config.toml
encoder_arch = "vit"
model = "image VQ-VAE"
dataset = "larger renderings of crowded toy scenes"
train_examples = 22605
image_size = 48
crop_scale_min = 1
horizontal_flip = false
translate = 0.06
color_jitter = 0.1
bottleneck = "vq"
downsampling_factor = 8
encoder_norm = "layernorm"
encoder_norm_position = "pre"
encoder_activation = "swiglu"
encoder_mlp_ratio = 2.67
encoder_head_dim = 32
encoder_fused_qkv = false
encoder_bias = "qkv"
encoder_qk_norm = true
encoder_parallel_block = false
encoder_inner_norm = false
encoder_patch_size = [8, 8]
encoder_conv_stem = false
encoder_layers = 6
encoder_width = 128
encoder_positions = "rope"
loss = "mse"
latent_channels = 16
decoder_norm = "batchnorm"
decoder_activation = "relu"
decoder_widths = [64, 64, 128, 256]
decoder_blocks_per_level = 3
decoder_block = "basic"
decoder_dropout = 0.1
decoder_attention = false
decoder_upsampling = "nearest_conv"
codebook_size = 256
init = "small_normal"
residual_init = "scaled_by_depth"
optimizer = "normuon"
muon_scale = "original"
learning_rate = 0.014
momentum = 0.9
nesterov = true
orthogonalizer = "polar_express"
adamw_lr_other_params = 0.0022
max_grad_norm = 0.5
cautious_weight_decay = true
max_steps = 3900
batch_size = 64
epochs = 11.0
lr_schedule = "linear"
final_lr_fraction = 0.1
warmup_steps = 390
weight_decay = 0.04
adamw_weight_decay_other_params = 0.01
Rows from block 1 of the decoder, named by matrix and row number. Rows with one number belong to one channel. Each number is 128 + 24 x the weight over the matrix's rms, rounded and kept within 0 to 255. All counts start at 0. Numbers have three digits each.
# convs0: first 3x3 conv (decoder.mid.1.convs.0.weight, 256x256x3x3), inputs 26-51, a 3x3 kernel for each
# convs1: second 3x3 conv (decoder.mid.1.convs.1.weight, 256x256x3x3, transposed), outputs 26-51, a 3x3 kernel for each
convs0.163:129147157133130162146149155102108099124132123132124127109105101142116124134114133151166159125126125115133134131121152127125136124090112139191108120150168149151091154133150108067127111115108141136142120137125145130124094096116140119146173137120140144133120110126114140123119125119116123126103071134130138133157129137132147138133164156114109116138098122154102121095123119141137088156104104093117102112131112111131136099099136137119108126117112103115105131120104161141134123106131107116098142123115121086142102161163140150134111102130138152155161119179149088165130046149151113108147154140124128159126145195089113132074081107147158161114109170136118134108086123128126130122119134072099128122119136156122113
convs0.164:132119085141168115132130150100130129130133138151135124127076118112099145119116158141142098101120110136171181136132113141134127151121110093104141146150154164141103145102125101111132146093176135163126132127105092083072135150124122119125104116110132113140129139096150161105093106122116075117108122135131116108162158131102107138110092120098115074122135113143146155116096105103121119115118080151083097134111103110115114176128152123121147114123156152141102108120174114161153121165098108122138098125112217100087195146146141123149106085127150169148113136081096097103180119157143104153150133137143113139120142117139159133107098101127113124173135116161115095108148090167128127139138102142137196131095130110146155
convs0.165:149133172125128154150126174143112141142110155117111119096118137119110128099111133138105148164099132115106129132117105112147134113118125165110184178145122140110104108127130139120192116105150130126127141138146122131134109148121112105162127110125134142110125113143116127151163136136151147115124125099147116128119106121142124149160100114149135129122130124161142121127130124132110119101126128108107134118124147153140137141143169126124154140140091157136137132114111127117102147102080131126096126112130163119153161122125132104130137114136126122143196104087201118052192119053100118137176128138122114137122111140119110145130100118143124109143117153142132139166158117165156118160151125110109140130127164146129110
convs0.166:120162130126129123116146117139137127131144117132157140143116111146147110123098124147178140161114115127153142112121151111132144152121141123126160150172131129096129121144104141124087118108140152143143089109122130167149098089122110155149176175160179133120141138126154129108124130100102122147172197157085098110123099106126114096115111110139111114120106078135152144126147129129139121113138161125113131136158148107095111130090099154129137142125114101072127121128118108110117147149148138152131119080117110113132133131136101124140121096090148160157160168227088137144079136138125152149086098114087139113099085105109099104152138128137110121114127118169134108149147153150151137095130164094096099067089085139154103
convs0.167:132117146121106167118091160141145176109107119109124082126125151118128163109095089096110095133133112133125112113144127116123117124107117153161141132115159139117118122150121109159187103098114137125113133159121095138123007053054047093103071099111119119128115131112105136108110130136085133112121111156134130112127086105152144140102157135117113128118127082125162110118135147134121128144143174127115138125102144144172152096104124177121129115137083143126158145132129105081130122136116137164153171103109089124168111127138143141143095101130104112131109152105149128144098123140124178155131132139124138136131149135100130151132139141128115102139149118142130133127141118108092095128125127131103087091108085126127144
convs1.163:119119143100101112181170128108142114114152143087150137133140094101132119137141180127139138130090097109110127134115098146152126121110130103130185130088114149165130101146141080133137160122075125132107107109134129111107149141108130094132153174178114157147120120170160101110120136146110154170161122131140136158129104127130161138161110138141118145119126117148127113148096121142119143132122144109109137154097162120153143122171140133081156112163114124142132149112162119164160111155118105115147139133127125126118160154104141125131150144139150122128148125123123101150096121095133121136114108139110129140140129157144137155150122118105168137113137149104127134140141134105087109188141159130134116098113137115135141
convs1.164:137136132106095134097114086113161146162162153104126120130118060148139145104133152100096147103133160118102128131136123109111161146121096183128130128101129090127145122137117143142142117123144121142120136140119170099123110131152144144129173137127074085121093130157133164104130132138061068113142147136144099094129112111135138106114146155147117112114126143100167134128124122103112107178159110138118128164164122125147148138111090206193135124115107162156115124138146094087097121107119151104153193149153149129127101162120130093136106112130181154146092120124148120163099089131136084110134111057157113116116133148119167146164158168127170149180149133102129089126160105180134123117127154088101094115133170109119121
convs1.165:103118122097139143128111164118124126131154122177151146142148134098119071081169127104116111086109111125116125130132166091130089118143150140082116149131169127127180119099110133114153118152139194122109120141087135075109123144125112186074111133135064145136103198136131130086132149127146129082156118057132138102155141149166148125159112179139141110087145118151134151144117053138120083110143158109129111185139109115133148088144149081147090133104118113099099153142157132111117148160131151181067127163124143129090116121117130118132107108114110135123176148126239134109155165075099117134123104104102081135106131150133129137193087109103096139154126161178151147100134107146142095139134099155135140098096143097135162
convs1.166:134156077186121146132124157106136134145126113114097109116123147122109128139125107139190150130116177087105131124109165169133116166135182151159146158097094158109119085064107121173137174140143129115124154128114124113147082107137114114147141129110151115054142126159154150146133106120140118120125081143144127109124115130156116130077149127136100125126123137087098085156131155183141140106134096092128101182154098112102096194111141146142158126167151111103127124120161141127114119121078135128126128134073136133109115202134089144144108094148173140129142108151138091175085109114171139121134138098129122169126097068173154157182153141131088139160120137112140103131119129156152117121122121173134158105134121141120116
convs1.167:115141157111112142116135148137136127095120121095113092138139083103163135111109160100117124127125104201171168156134130122102129128124130090105101106115110146135106120110126128142140068138103147141136132136116086139137150108099145124129104168111127118114093124148104091142116125109139079128139138141113102131113149123134148133143121108103140142084133091148135169151120120145132137133147133119154112088138128138120083153154166078126124136138147101147131115077152074092112160120121177152101133125132121080134130122127149177139116171147118106090133131176160119143140118139124112109097081103119166141117138129161102139128141152144153113123128122123132163123125152132140125139102152103109121181168103159097123